A small image classifier, trained from scratch.
Data: 195000 training examples, 4.8 epochs.
Rows from block 4, named by matrix and row number. Rows with one number belong to one neuron. Each number is 128 + 24 x the weight over the matrix's rms, rounded and kept within 0 to 255. All counts start at 0. Numbers have three digits each.
# fc1: MLP up (model.blocks.4.mlp.fc1.weight, 768x256), inputs 0-255
# fc2: MLP down (model.blocks.4.mlp.fc2.weight, 256x768, transposed), outputs 0-255
fc1.156:100111114119141139111164120120138119144133127079093155091093112160077166163138142177138116101139098119133111147170103127113109116100088134109104063119132086123140118113157116133145140121113157167114115141137116143135109138106125164080119127130113096093150125124115107097069132142087089137130127132164097127174133120098103147175153114128144112113128116110117163144108104118152150135112120149110087133131139108149142137107129112136175127171090134140139112121163114107107153137155122140114151126161150122138118122124123096122165121139166175107121099154126117155102086144128145149119112109149131139084067148131123167151080129122179114180074168098084109111162172113125118152142109121136073182118119097092134164135086118119137146147132144114107146141108109106110122110127155
fc2.156:129102139137127083092146173132139084132144119145101110096130144181120251144121106106129112144141099138118094148104126139127121151092121098117165147099111125119127100090149131125123100135141120126119119147152114138111193118131126089170121102131148135097086133122106144161142129132163145154113133133101117090109125158136141186116141127122106128090090202127081129124159101132109083146155125116159099135144138133156161092135137131072096125124183115130144157120106132145142071126095143120123183122091104129123131110071115100146127181132118138104113162133117115121152133119144144119116151116162088084133110104131160139144080119108138141116171094157131109167149143132150147167150114156118177122163080117169138115107171119116125140153112121122137110147103087152094133157133094
fc1.157:115074121124084135103191134126052085117128113116125168148118132149162138107122182105134135143148096126121083192123064133094155149092099134151138148157148122057114110073143095140083124134168123106133197093153151132099122119131120112162155098118114110093097130103133180103119123128135108080128112132083148098186118171124124123139076146144143114100098128117114113126141156121095114170068113130123120138115161131118127153105084143125168148100145154159172129081155138111138090123112119149140129125144118182112171158161122095113074103108141095111131130113143106152121119076139137103122101164185154121096138121134169141119128169149115137093102157097083100135115196129131118172143186173082123133161105098107153115098112055143095106142108077140111119101125105167109161132150115
fc2.157:128109184095150091151082137139155192146119130124105089132140168080099124143173124149157109137137118165170131114147168095124105130168159119126128132147090105134152139192131160127156113089141096054109070156116106112115138152116105148046123157137101108147134130146135146111135117152135105119103161120179129134093149054163128145138125110136123160152143098142146146165116125146110126105179152099071159143207104147138111108146130156148091062138140128076070127110167128126108115122189101124125144184140110079114106085064137113177188134175116133111109100151157159101162141146117157121126146132071105142157068146118090128142138145132074139069137102136141131123130134145174135104129094098144181148120154155157059163148149146107159135077165121123121077177111155084146082110091109
fc1.158:133135185122158163138158074076109131134153151076109109145112084152093159144170109076106156160143106075105135129125045119170145109087101145154129126122128148156135141101152120142104073145139128068088092140157148153103122130112154129100104116114156130114079126122099124114125133150151137088140173112112135113137145112161181173131156129112189160130105183129108131161100122126052166123111176091163082136146125153093120120102143156172138141107102122118128087138125128076138126090121161122101161145129117146131110131160129099129145124096119127120107127090128144146118167125118077146136100128115139098122149117107133127089083102124156118084148152129140156145133107106098157167161153149079088151088125106088137166137125089125098099110106153100091116142107117159120152113141173
fc2.158:112110119103085112111127153145119145126104098127126159130142124156142249127115111173108118128115122155145120131097165131138097149122115120117155131115104135132097124122145155100117154116152117113099168150121146115130156125153117151134143114098102151096162192101146117114099094102135138139145104118108119145109135126137135113114070122119103115114123071148118126134128100100166114125143146173131124137077120133116153122121133145088129114163130156117119143104131169132122115137126134106148198137108141105145144164134106116134130147113127156104143115141153141133146127121149151095090110139119127101149111114185122136121035134114101121150134114125112124153086116141141127140100115143117107128130146143165131148145130113135147107116146113127156136150160139139111116125121072
fc1.159:123125132122145135126124127141132127143122136112138108114131129121128135117135115137139133125122122129124147115142144128135123140123119132144129116136130148142127116126124116137133144113127124127097133126135113129122108145124161127126126125145115136139119133127126135126127135140141142120122125118119116124122137132126133110126130118145136104138129129120118127127125134122113133124130130153123124137133119116133137109119141125130133115130120130146112131121118112148131137118141116132121136109141123125117122132136129127137138109125121120120122120139125128120121126127122119122125135126125142115128117136137117131105134137141135137135099135135125132121108131131117132115123135128141125148119117134108142118099130113150130125109129118122127119129126135131142144137140131
fc2.159:114135112142106127123132113150134126128112131124129132108153121148137121127125134125118126131126136129125127119123117115127122132129123121115144132131129128121118140123128136120124123129131128096122113122121146128128135128129128141126130122132136119141117132120140117146129126140125145140133120139134134112120125121136125137129128133127126119121100136134138123133142126129121097131135137131136131133128120132129119136131136122118136120110129126133129129138112137121130121135116148138140143117129139134118134128130134135135126147128136133119104146143147127117135134133135113123128139128138136122128144133117141121143135147121148109131132125128127122145139134118111106129135129134125138121128138129134113131134119138119133143135126130122129138128130135126140136130130117
fc1.160:143083182099093152112178114076088111141079106104127115128119134123142129139134128119096113109115065120159110134144157106153118112124115171141133100137091150149129155099125113099109100137138124146162158144110139101130154112183120110136121106113072142120112110123159130117136103136148083116136094137117126172145152114149163157169120125080134121113126119133101173147111138105129137080113135102166127118147125153136138100137104145096154111135166122104120133142170157090132113137119120128120151132135128111126168105084117140121116143076156146109129161107178119129106120124143125113129090176132123127141096122142136103157116119143139148132157155115110174111168106120095130126128141123136128145131130121150143141137147097118119149142156136126136119114132143142106145108077161
fc2.160:118136104139117127129148161105127131126135118126126137144129108091114045132121098136136155133134136126105140109120096119115134130128108122134106143142164128104118135110066138143133140118129123095121137108154148140113114123096142147136124126128135161123160164137099142152129134106149148106151114115131128113133140124106115127129106149139137106144120124122161101134118128113121133121142117121116124125134149145140139128108125148171108141109110126102126130138134115136119160132121138129138055143136140135137107141163121120115148119110113110126124099115114143142129148104120165114154150106149128138127116130141142125115169125103115112112137131124128132136127109127141141121144126175157112103121144129132162122128113115147104106091101123119129144125146130135160147154142112
fc1.161:129149077087173149145103122100126103153096150106094136112130112136150147153138160124164075094125127137152129127165148140117126116144160120115098071199144110110161146139159131139126150082118149161161171064133085097124106131121119090088119101124138111135145111138115121104124181178085055148149097133170140163150064134098073124158174104094139136132133109090114127162062179141122144093159093119128139144139123133107181139178104136094162144116164134109162151164142103150090123160154137136084151112139119128148141127128099141118163108151165127115163131160125074156108118162157112116122105143183088163112091169147128111155084120128162110141130219062129112072140160127102088087126126113150097147131126116131093117090146094131124166120119132134121149115113099092120138121144142
fc2.161:095096135220095141077132215133157108100175094152136153093121101160121231121098076171117127111099147153150106166066144151144126173121049087121156177130108135143121128105176126078148117155162037114135124193140100137152219097160069119161141126131129122076114127132124077140130092095189154176091082113101123134146119078120145102072148182122072165082151130148117159082152105098176051163133133165127112126114156123142115125103132124043075116165161133142181135139139161184130065057109112150175140152098157081103176139070114095156091213084124173128082131155100116031149136197203158128091085098093082112189124107185167141159057117157098159139119060143144141191068145115139152215106140119118173131155148096198130141154122115080124139125142042145163171129134150189108111132129081
fc1.162:147075154136121118139105033085124076132155137170154149118149118144165133187184086106164117078104144093153092149117147190149170112082130089131126152105092160155106189061127161178164106165082129110113130085122158162114153106115184168143136113164138101074128095140103129158107146161155095136090125160125223206083185101108138139130123154041083138095089150084086140109078095177065119112100172115161044173129180132128123129108172180106129143132161118096090175106116103078107084175118107166060145113094130191187100144114144102149153137157076168142167141171138140104144202120141076110086141044143092166135135074119130161180115106119124139115162110148133129156147109076147152142118136093092101116125172059147126109111169100116149160111179129110108133110146107093105125138142106
fc2.162:106131139100122105140099085131052182134087155131095111171069157113127079097110154143140132164120117144074196094131128091106079103169089218187114100070117134121113104193104097085134118137130167129132144121159121157130089100115128118124155128137113136146119135107112157062109126053138149151175184083141049126161217125137141125164102107169211093170146132255125137142150147061150129131158166138129180068105089109126133115106149143108190143131162109139123075151153158098187164110144144060200205086117158110099091144128117193094108072107151082151099151020172202190102106101104134129217148169101119091125166113146082108083129097145135086149125163134169130112132107166095116127112187133091127161077114174102118155171106176165106083124123150086085121123106171164127151108101148
fc1.163:137115117096131149120160109111071097107135090137121140158128150133132143132113151141153129121159118159146119174128080134102170131105118111122084152149130147116140113099155124116096135118122137089132160093143142134119137115126141142177163113135115120100092097131117178092131104130124107104124136120102162147142129149139142115156115138144146128103116138127101142108127147091093100142075113156130121136115133152114124148135091127132170132119157118146146151101160152116153092127139108147153132128123113161097162151136106118093076094105151079129145115123173123115102135082138107095119105142169128111076118110122139166122129192155090125090106157105092115128117161126136115111108185153096120163125115103124110131124130110138118126118123093116119129083102115178102139112168140
fc2.163:109148133123131137140117152123151158122142136133107137139130152107113174124129120152128131115124119156150127129121141124118115135131152128127134148131119122107131127142131147110142149106152108103118139147119121124123140141115114128104135152123117130109140139109125131132102123138151117127115121120145119120110135116109140116100117105130131129131142124113124135123113110132125138114157139155110132139142125129135128112151129149117117104148114128119119143103159143140125093130159113111138159140130122109095133112113122116135132139126129113117129126117117125098141130127124141122112144125111083138121104143141115121125124149145094120120109121114128111126120118157174134109134125112142143143152141115123108135129108130134150122091141104146145085161142144097141127110122108
fc1.164:104149115140092152151182061111115081093122115101155091167116137154138159096123119072130147142129121126080129082110094135142224114063162124160099127138164168127165095132141125112101131147123144095124122112124089133103142143109118142168130112117178177124144146115077097152132101107113141072122151126083159104136121164130149134122125112174155153129099166130097118103144187105132125106058092174196132129115108121103125121116084115162162162094119075177127119146109148108150101146103121137138137089125096221108131114153165129094080092126117081134140169072141162137108125084125093104132093162138128115043131115128169137108117154107105124160085140087117156145107103131112177102122166172095114158127079150147125095075135054153104137108088117126119099063155123173104149100133148
fc2.164:094145119184108110148085159134126099171157071165147098114128093143148214087091131119121142133109177137085165124132085121117113196099101113133168175139110125135192085138222132094108134135085124135108118176125114178199159108112110099137127157111176092120098178180113085099162104125122160125115149126130114125108124148156136089141153114127119172124153163138100129124139123120159086124092085166135120111122114070135114153180145118137144125088118136187144099140087155179129146089131109070125211115147175101154127156117162140165158155140135116119115105182092123085115139152139073153134093168101162167141136113126099105150060149107170118117120071141163109141094123143146127172112117097106124106090145130120086132165163133070093132143120087130135196107111166129098088133092134
fc1.165:137088173092152159164154131086110153134148152099118165158137129159099161190175110162108121114132129120141136112084084112133128087093118151181104115116121137162102200102124153128096087122173086074113074191183160129126123134151141169133161141187138142060111091121156095120109106153175121096138102103129137159149133067143116152118124192083107120133094160142126159148077120131059132138124208120136111115145173172111135077079114154125140101153123131096127146135166092114139125092174117186145161186139151116136093113087113142094168113103087138097119084091151134133104201107123128155147114108066115105167109140134121131098098119117100124092109119127130172104100114116129121142114147131124063133110132089112131170153085131140101088102116095134093067152128116123155207120141143
fc2.165:108114118114135095122110131152140124090099143131139103108101132074095151105115130153172132081087135137169146108144180126150117181173177088086164120143145127111144119152130162134148155119149134087081144156130126131105128104129132101118099151108129123133136181135109144136120126139081127137108130115130170083107126095100109093112148122154186144132161098123138092139122142137170154115178144159124162150080096159100115160166137136113120118142108145111121124100133155136168100150134120125160159115108122134128181155154111116156125087138152178140158123173113108116178111119154117097109167126122091156091103137159089116148104095148107131142162143102133109136090117147139115070122104142121158094143151146158076101100154138104148161088102118142143133133138128102132108132138089
fc1.166:141124109125138135126140140119124133127115140130140123122125129135134133124119130127133136121120139127124122143133139129114120131120125105126131129124115147118144118114127136109135128128157120130137119129135106133137130139126151140120127109132141126110154120119128140134128108140105134129126139134126122146131126140150121125109101122131134128141125121117137113135124132115123115136116139115127117135118120133144128127137133119121112133128137125134134122119147137125137115141128125124120130128116127136127127134118125132115131126134133117128102132139128133130109127125134127131106129116124121129124146127137131130140137134114118132129133127133115126120133108129130122133110133120126136134142134127137153126134129122124144128139113133126117122151124132115122124138121131
fc2.166:128133135123135115132128128118113119125117118130135124131135124136123138136135127125130128125140128134128144118128134119123121131128122126125121120124132122123135138125127133121129115127127126115127126125115132124129133131139130125136126127127131128130136131129122126134123124129129121131128127121143118128126133128133128126123133123146133135128131126126118130130124133143130135122147142123142114126127125119138129126133118124126118138129117135139134126124123116117130122133118120124119147125128131126125124137131132129126126119130127127129137144124122128113139132118118118131126128134142117133132126124131127137134145118139120125145133117129130134113135132135115143139117125121130132134130129118133133126138121121125128133122129140135122123129130131144127125127129137
fc1.167:083159115110178129151153102107140142170148121125105149135127122152113169151129142181162149097134124119163103109159122142119149108123166120116073162205152121081153146108155159121164163154137125137146141035145120099118150161070136141117119115157116114122160116096136142123139128145083106158107099134150145155123082101108121113122129110123126130127119111106122107133090152140085158094107083138104128135112131153092162138149122142181133155128104105095157145101135109119090104132137094127080146150161102158122122118159128114110114131129118071155138109141102117145094122169163114120118103113162139143080077162156158161123095178150112108077090183129097128090133122139162122098129149113124093160139138122099114155078093102109156129091100153136163118133150122090118119116144127
fc2.167:092136128174139144144117185154194133105148144120151123127130129130134203115105113135099119140109128116140114112098130138104148176116114141076147174147173129127132135126168133081155082111143099050078125098099154111115115118120100122157139107136101147097135162123106172147136094153146171157130081126134103076146094077118139156082108183095078154097097093104162155107137136108117080126129108126068138121177158145178089112128096128129082121109142155124173150096118135170068157078107098172162132172149139139094136149103141096102098161104127138071116118153146106070166165155102171124112072110141160107192176144150155136108080134110130139079146088140118153148125142127157135129136139144127134120158115118122112108145133111094117090138105094134170152153123132144141129137149087
fc1.168:170055174065171177125127096122067119150061111114087107153101122137126169157153143094101103145106131116163121126162115101101150082106089128145093117156155124132146156129158106118083102091093102173205139093132115140107107148134136120096127102131171140182146066119081118098121142144134112108168125140139144130158148112129104151154150142102134131122085163112105118156136139111104139131093153100131114142181152134115171136093102120107211139086146135090128094184111110125122082134163131167121167102173158122134135103132167147132127110065155076090126123124171161156142181140129101100124086178128097125101090138113180107106090117119122098101153126100169148135137163116105103139145135132082142149130128127129122144102194099138098134137130159132111115124121136135094171116165134
fc2.168:155126105115097129076118099158105117090130129125142107096109137166150217118120113102114124139095116105142114133124158142138129086160155130130135155123099166063115118142171126108116143135130112116136154082072102093074142137073112104127116123103126138148115119081133118149108132101128121134146107181113140135105140154113142115111138106149131158135179110101126095133171131097133129138147124159133133109137120114120141145125132131113128142113122142162106140102136176113145077161116177095176204102157125138125178095142182177169093129086132130156142211106132128127157076129151147105083115157111119127139147130165116080106078172160075149147095145112126156149161070157167145127133124095115192106116136162155152103121148127097168141116143140155148110115134166123146107127092124
fc1.169:140091116143086115128164127134085090155103150119110128077134122140136149144143176119132121103172085148137138125150113106123109115096123098120132074146127092125149112095192118138114107113121133145060133162139132147143108157144099085115088105048152116110098152145062120098109147169112091132141098125119130106162088151130100136174193085100152128103112147110088113193105097114143102139113130134121088118130131148125136146157143145096177131159169139180167152170108098115115121133137154147100162119075157123132114151120112118133167131116151206071141147165087095152161106129135109117119102124146133166128099128144165117148102125113193109163168166106152143096117126114107113127148153124138102131132098074134115126119111118138109204175147116107125147156105099100110117137166112
fc2.169:142142100189115089114126145089127120110141108148144136153107127146142173082077116104140135129113152148132119159160124123166145061156128098158155156144106147101153129141092100094095196126111132119169151127106093116136167138101112135176096143126144100166118146151126138145164129096144139128112135120087112140116110116093125069102121124148083166162187128130143083086151119127126110132134089160153134135141112102105095137149115100125077180088143187165147140120092174144116087117099120121151158091153113090107185141098112128161105171137137120161103176101065137110111090192181117166122163133112085161150132131141111099129108128169041141124118099092153109165093137155135148168104128106169177108178161135168122120138171123104151122128121084166146172067121135114101079120088129
fc1.170:150110144154146108114113060097115112117153149162161155145141143143147140150181066113118113119132126111115099146118125170134136113077130132147150135097098165152090182069136105171114105163102139149117112105117137171088131111125135139138130101096133129107137124137115110133126158139152114084103135151093160165092186102140159163097149134098128122094119195122099123102108088169059113099070177143125091131145131119143134125090179179188129160138158118129096148127117100051129101169123125148071139101100101195145069120129096098141159134140076124139142129124152134134129176113146114134107134092104099138118145086103127158165108107115108152107144105132143136139152104086126170166117131120097133123119144098127133134127172111125139117137145155113089107107121089097102132117160128
fc2.170:120121155090124104128121114131058180120103155109122129181103132086134027086130137124112124147101127136086189101130137084129090139165089181168139110081103143137130119178096129089118130145166149099145145109162145158127106105135148134137137136141136133135106162111098166093107101064152146147170173102133082146155225125161158134156122104147182111145143104219134128142149150047153139118139153096143151087114108153125136119117150129115175128113142136115096072142123159096175146099116140072216146140098161101111105155126127167087114100100118085161110145052141191167096124117111144118200151156120124111113155102136094099094171127152141094114109157114144151134140117157082139152133183146091126132085114144107160137178110176165091095108118142089092138130098171153134136138076162
fc1.171:134108128111099125115113121132052156126066167148102066179080115146137161103122159109125134179144095147104182111121152083130094115143083215153141119102129151118159101168160088100123124127149136129128159098098156165101092122146126068137165132114120160150092142125104147081130103010172156159158155109154080124174150138163134130156114123153176091132150128209121166134166130052157127156122135142140137047158113127150112103113119128112173110115144113114154085123121158119152140077115150101186135113102144115092136127115133151100104097076150134160101174080159196148096096064115116126189098171114138061125189092106133110090111115138128073131114127095148149098137126158070130151116182190125147186113091163067098156157098154160107099176129141084117133090107175184127133136106142
fc2.171:135150115201160108153141081078177062124195140150212158095183107156122091167172091130130123063135172099147090136140103213122192149092164084118153136124112156142081150081116129195109124180079162131134103158134129182161140137139161172166134148137155121074165072156139069213109148174105099133068123159097232145070125106100114131084151142069076122104117131039117131049091107196118147106060135147106061135137176102112111130091188150126129147161130104116055185151115069104108137187112083198065126121123118218184135125098106104153164151213015158126182078179094102087114151157109081179101127037161110198134112099121125178213128123092158180142149104168134108128115142078132142093114109067098053107126182057151144104071115103119120168157135101134100140102139053071105136143134170
fc1.172:079126078136088097132220122149084043141108082106118151080086122186109147118111171102124131116135090163106105131187045118131106149076124138120111064123096098044152086150164139162065118116125160122116109171162084178125099137115128103115126116135179098140136134116040129071113100088129110124100183102101144102139149165167139175203159071152138108147129169132064159114158143103159131147095080134175096162127090094096128142145118082104149158126137121200138133157105139093113136143144116122125138077116162130136114111140168083120170108168165141080127168125121132174110089103098134146109108140177145151027065097164128195106124131123119077174112177154141112147172190136085108156132134135102106156138106130147123160065092075151132146151159140072126110068133096146066118124096196
fc2.172:159086182134140115111118194104115132136140116153117162089111116205167111192179059140066148142136095084105094173077123144115055038117103126148176124126057120171038157092138095140173089107082092169140154108090120108138160077169128108122176074094111093083120123158152071155165153096209093153084153195183132149118146140092164203118141173066043111112146134099104082061130075147079096150123165123146127072144158092153150102136200182148075110161116126156159187181127099175097159132139165123147160146072168059136105151110124163162162190188072160171129148105119119108088189122134129117109184130095138148196120088148111103155139133094161142187099101163127143136157100144148110219110104113133074126190167085118112098157144108108120114213172164156187146160126079091098147140092141
fc1.173:135113129111162139111177154106111102117118140101120168113123126161131157129151113093097118131162106095135095154119103122113120114069077134150131114138184117147119149068132102133089104108104112106124132146123150138087082107144139161122120088144119125083128113107129120140101181143136140103141118137091131086157112145092115150117178160113130111130071146111124113146130128125080131155102126130137138147119183153093119112081109117139125161125144160161172123123148096099157090123100155181130168125135105159138138125141104099095135119117158118099090117111123104151133127120134134084135100106152115122084133162121176132096108133105119116159128159119116122147150145108106137153143116139108102136148108107130181106099117082141133136130116122144095077127119097147120184151178124
fc2.173:143141135125094109124114148125132138129140101100124114154142130086131136119105159092152135152132114123142132119153110096160132149136156122124137170143117105128153126150137151109100140096138122098128102108129104110131154160123104132100111143141164104149104140156110155117163081164115114093104127139114124130127123131180114120132099100137125173137143136108144128150119133138104104140110113105127119131147126106115156166149125114133163109075113193096093117098102142148107120138155127123126150143139112109137136102115136166148159137117139096129155130141141092132157142125139123147123151165103155119160115106094080111137137142122115119060129105111134119124127126163173109108120122119161158126129158138141107140137149118104141111126139100153111112136116180100123088120100126
fc1.174:134128142129129134130127124127107133126133128135134127132114143133115132124134126136117132134136139120121130121124136115132126126123129141121119118134133138145108124117133120135130135123114146122128115122126132155132119105115147122158128114119104139115117152132113117127123124153122125135154140100137120135123135105127122135120136134147133124126146142136125133132130129115133127133135132144108127132124141139136127130114146143130156115111122124139117132160106129136124112120128132133124120146134119135110119142128126127141120145122130131139125113136127127145113144131106123122141136121110132116126125132116151134110127141144120141123129140138127112133124136133130132126125145132137113118117108131141114125127140122123131131122155143132116122151120121136124145117113135
fc2.174:136126131129130137127126128131132123119106116121126125132136117114136127125142123120132126132137126121119126128131112122136119133124134134124129128123127135127125133136135128115120141126124113117129115141138138129141115114133135120125134126119130127127121120122122116120124123125116138135135123131125130122137127129128126135136138137133120128131123122136137131130137133136137133132119130133120124120124129116124126121119136127140127134127123138127123130134126128138127141122123131131135130127116138115119151127128128122129120134132129111115131126135137127119137131131129123118109137145140128121130138113125116127116125136128136126127126136124118123131130129121117110137142129129129117108128121134130147124145125134130127132143116134135124126133131128125136140129135115
fc1.175:133095151090143156146136101109095118142122147117106157110094117164093182168162119114132126134177096127136109099118107109115148066116087145126103119160147140115142155110184108139113126130135099104111135114174141138114106145122139141121136128125105131117112136110123122083131107136140142130134135110126141120149144103129153152158140146113157134132125123136085150166116150095073142116119139130104106128126149125122149092107102157124139140120131093111149111119128137106125134134133113145094184117152128142093104130132124100105121138096136140116111120114141149127097129102129094110147073128129153122084119117135155154112063147106127096109119139144158150129136111113122122141112162136094113172088104117124127159090111109115123144141136143111117134116120107126115142120143131
fc2.175:118125124137122121121118120130132132109132115115133129135129118171132255144119127125130126126124109138115128130121129124136141124125144130134126127119139132099110132110146135139119122124128127136126139112122132125119127106127119119136127122120130129130132150125118133130108143129125134121124122126124119136120121123141127146113121141123113135122113118124125142124130112123145116118127117151125132127123140116133142120119124133115130138116117114139121139118118129127121127131139129141129195124127118133129120140129121128123135123125120133112142134130131133126133126118127129119123115121134138109110128125134143123134075123133131132136133107132123132128118134105137122120129145124111131138128127141117120115123134147128129113117126116121130124121125117143120121110150105
fc1.176:126148122150121128119133127126140113147137132132124125124118131118125136137123143121128126153136109122116145116123123149135130125133130122134123109131134135135117111137109113126128131123107135137119120106121106121129114110135121116124129130125121128125128127135115118120123141106125128144114136120120131125120134126145127126127122137135125136113131121129127123128120121138130154130116121122120123122134111142132133111130134118113118117125114139114134135122134139115131126141137133143136132141125123128134108136129122124117133107109124116130134132117145123122118126116117117134122113126116117133131114139128120129131128133117121121117128126130125122120134137133120134121105115141135132133132122138109124121103144137145121133137118113123132135140126125126135127123117120
fc2.176:128122142137116128131125126142123133135109151124126141132119127115139137115131133121123130127121137136121121131130119103143123136138147127122132125126126137126131130129120123122129129116131122098138120125111147135127123135126125127141124118111137124121128129114137120134105117130125126118126117139120130130122127119120138129123140132129125139134135126136127123121115122128133134134106133130130129126119133127120130129130127127130122128119140132139131126120134150136135130115137123123129125109128141132130128125133130135124130131141126125119139137114135130130131132126128127119115130139134134132137136124132129118119125145130155131136131138108137136122116132122115116128136125121135132138139124135128121132126117133117113129130136127119135124130117131130131141148136136
fc1.177:135109138087139109151140126118086129162130120099131174137157102126100134165178141152146128131161099155159113123120099102143139107099139159152110109146118084095133137112152139119110125095156119074133100134175153135090114135106142141119134128093150123123088119117092121119155118132114088104149094106123122124157114106176111139122106130124156112127124139131124156196092118137109113148112150134123120149157153135095127113114096172133160140128166131116126111112162122115128119113179121167107134158142126125113115116112105148095164128109142119094137094106143136162114139106129131136136109132132136118112108121129136148118110141119090099118106179106153166105116111130143106140150171137152109173102114121130168173132081148151142123127143119098085098179125118097116170115139143
fc2.177:120130142146133139106121146133127125108134119116137119117112119088128060123113131116136122128096140126126134149132122140152109142140099124117125134147130110146150111132121130123128127126135116110113152129122122106123142125120126115134134144136115095123134147150123147113105137137144127155116129142135133139145104140093106092116138144149159140145154108125111095104139136136139139120146101117121130104106146143123123161142138130119143123126119174121142141099130139164122117117138130130143076112139120112135151135136125143128122130149134143162114133124120115108132122132135127103136135120114106146129118119150122117126166117129119148117107120111117099097132150149124100137119116119140119123132142111138105120136136117106120136113122122156137141110143148134144127152107121
fc1.178:115134128113129139123119119117126130130141122125148131139140116116129126124116146141125126132122118130122121127141124144120122124127121127140132128123129126150138123120120115130137124125115116119113143131135129132119127143129129114129132121130124115115126132148130119106120130121140128131122143132141108123122144121119123132121144113140125125128117139155134139120119123144136139123118118128122132116135137129124113130133133140132126140132106112130123111133151121121144121108128140135124127143146138130143132130136123133121128116122137137133117138127119124118133116147134133137140120128130134107132147129139121127114125148139106130145119142124129131128124134116158137127124112127117139126117125129123128140119124125103122137115143130148135120124142131116135108117132106
fc2.178:130130111133146123113124114144129134128117123106123129126131134134119164119123134115117139138153122121121134140125121120130116127126139148129138132122116151133118121129132119123128131116136113110129108128132139139124125118120118119131127108138125127128111146135120119138135129136129139106122123130117143124136124127131149141123118142115116132121111129129143116135145115135132120122138145131118133117128127119137137130132120137140127132121121114130125141118122116134107128128144109123141142109131138127120141112137138136135130136137124140129148130128123127135127130125136131129126145141135120128134123112111125110113139127123146124133143125110122124132131123135112128133131139139118131140132130133123119121130121123134134126124136113120124123129129114142132134135113120
fc1.179:104114188069124137139117079124130178174100116117065039142122090147131163124130092117141144136098110131161118110103154118130165096143127099120062190148126139121146139146148157130145150117167027139164145101133134103146131139102160092106125168144164149166072132136129143111125096154128118156147105120159163153106109100130126122128181115107179159132166135140119116181108133112109158098149119088126132110134163150092210140160120170096144090092095087064100122115151123138102086159162141129124159149102151144147146133132167146155101140037111100155133157098116122089101140136149090100137105126124104117113080115149189116102081184151112087068115135133171191098113088132122157122130132112105171112063132122108094174107149169128141131111109137165147151135111186110137099117150139
fc2.179:140095105131129079108138211140136120141137119093070099094108081093090155137126156077122060182178112111126082150152117129155148145074123117084118160169176034102147124123149107136084117065095098112132099132172079109099132114089087128064112118069153076152136113098089148085144134159147154124107173100085067022160113114169169192127150133133126167126095179128128100166198145123079119204146094112143133153159127127136153171164102074117093185067154154168132091135079115146103084120166132097133154118178102090141133143115146097155129145134171119054072100124107114140213137145088187130122150104150136081100106168126139185106112146102147120112193115145141069182170196175160132187145091168146157111150115155159152142132188084108151129169128152169140069155099088137117129126152138
fc1.180:149132161118143141133083125156123141168128108160117048123086110142127153134120098119143113141134149153146122103141128119072139093124123120103107168133126167104131120124155131145152113120103086175167132132169155100138153110133149088113145148118120155156086101148146118111140098148161139145105148103149109156105138105129167133125172141120116132106131169130126141137097139111110121125120122114099135101127152104148149139122125138102127111108125090108107126128128088108100154138146098144128155134113174117101104134114157130120142125083107112136132112133117142111086138112104112145123101125141144119112145123163170134117080151143113097114118106144147155129143098123113151142109159112093143136129131101108125125114160154123119141118144152149153163124094138133112130106119141
fc2.180:141128121129124127117121169156129115119107135132131098138117134124154179137134107088108106165090117101107138125112166122145103149135129132141152114121146130130109143119128103124116123122115133151128179079063142131113111105105128106127135108117142123146159132137140178138133129123152132121126127163125119116100126139143150130121104135095107130125125114127144096126143106110117124129119134117122134134138141144144137138111130125121107132088123143129122133124103132131122127128123157111133166136111121122136128116151124135146127129134137136123116162137118110138149134130136153123124138126141131117138153135094125128134114101107162143129151115123110138151130115111110119141123103133129149103136119137134140103136189142117118135150139138112136137124148115131124133120134088
fc1.181:147119115138137142128136117116126135130143118128129123120126123129131147118134132133132120115134122122122131123126130126133128131128135119134131129136122139129138130143125124122114140116139138141132135111139139123124140142118150108134119137118122126156116107122128139144137139148115149143107119132122119143123121132126132127143143136115120140117112135118128131134131152120118161122140128138138126145147124114138135102128112134126136116138135132136112133137157117140118121133132124116136126131125130129123110111125142107123135136134138125122134139126142133122125139125125120118139122136129124136127135130131137137115145121111122114144141131115115119144113131127119129137109143151115135131151126107092126132143111121127115132129118137124115141119126125121136134143132144
fc2.181:123136124142120116130121109146125138101131125127130138132122134109128134125120144143132125134124136110117120132138137128120127132134132126122118130131120120132126118136124145116123114132131130110123143118125123140126114129125126119119131143124129122120131127130124125143120128116129114137138122126130120128141123136126118132127139123139141120127131134132127137122134123112139118130126131136120124138120130132129114123130118122141127122130121135116132126108118139109127123135142125134123124129125111118113134119128118129132127123123129119114136128139126130114137143124134134132136127125118128121128119135138133131123148131135122117133115128125122122123142125128140122123132105120117126132103135117130124126123126132122129127124129122127144124136141137135123122136116110
fc1.182:147131153114144133126122149132093162095097145134139082128091112150115153095111123081088123170139108140092181090147136085138107122113090179128100113066117136175148123165171108088111124144100110160079125144161164159136109113140123099112150163094116161147094116132128132095150090040184169162158150112152093117163147134160150134176169116134183103125156146188101138141169140050161121139133152101139126086137097121167091101108132127094142087151114120128159079153113155115147174072110124113165159110103161119067145123136149147110123106097147142116067140081141210131106119128116110164176088142103130074125166080129147088108107054123135092141139133142159148117130140133045126172128164130094146153104135140115115156149110173137098093153134158091121162097108193187138128120087161
fc2.182:188118104183164100162125065098158090146170107154194167122183113173133165158168108147149098110156167131138086162153073175096182154102163087129143143117112119151080163080113092223101102156069145171161082158152096185187113111155135205148114146129156089120134045148144108182172153168094085090061144129112222148073130137145126146116131138060074139116098173068142133074107071201086090140052161127136065178163154078116125138104195122123121154115139119104054148182101074084119138185133101173059159119144126205204122118086101090169162129202045120096164064181100114089142154158108089156078140075129118164157112115075123178197114114085200176132162105186124097145132135079159133108133083061069056104128166088155147149094137112105119164193153110108113136117119061093075121143155149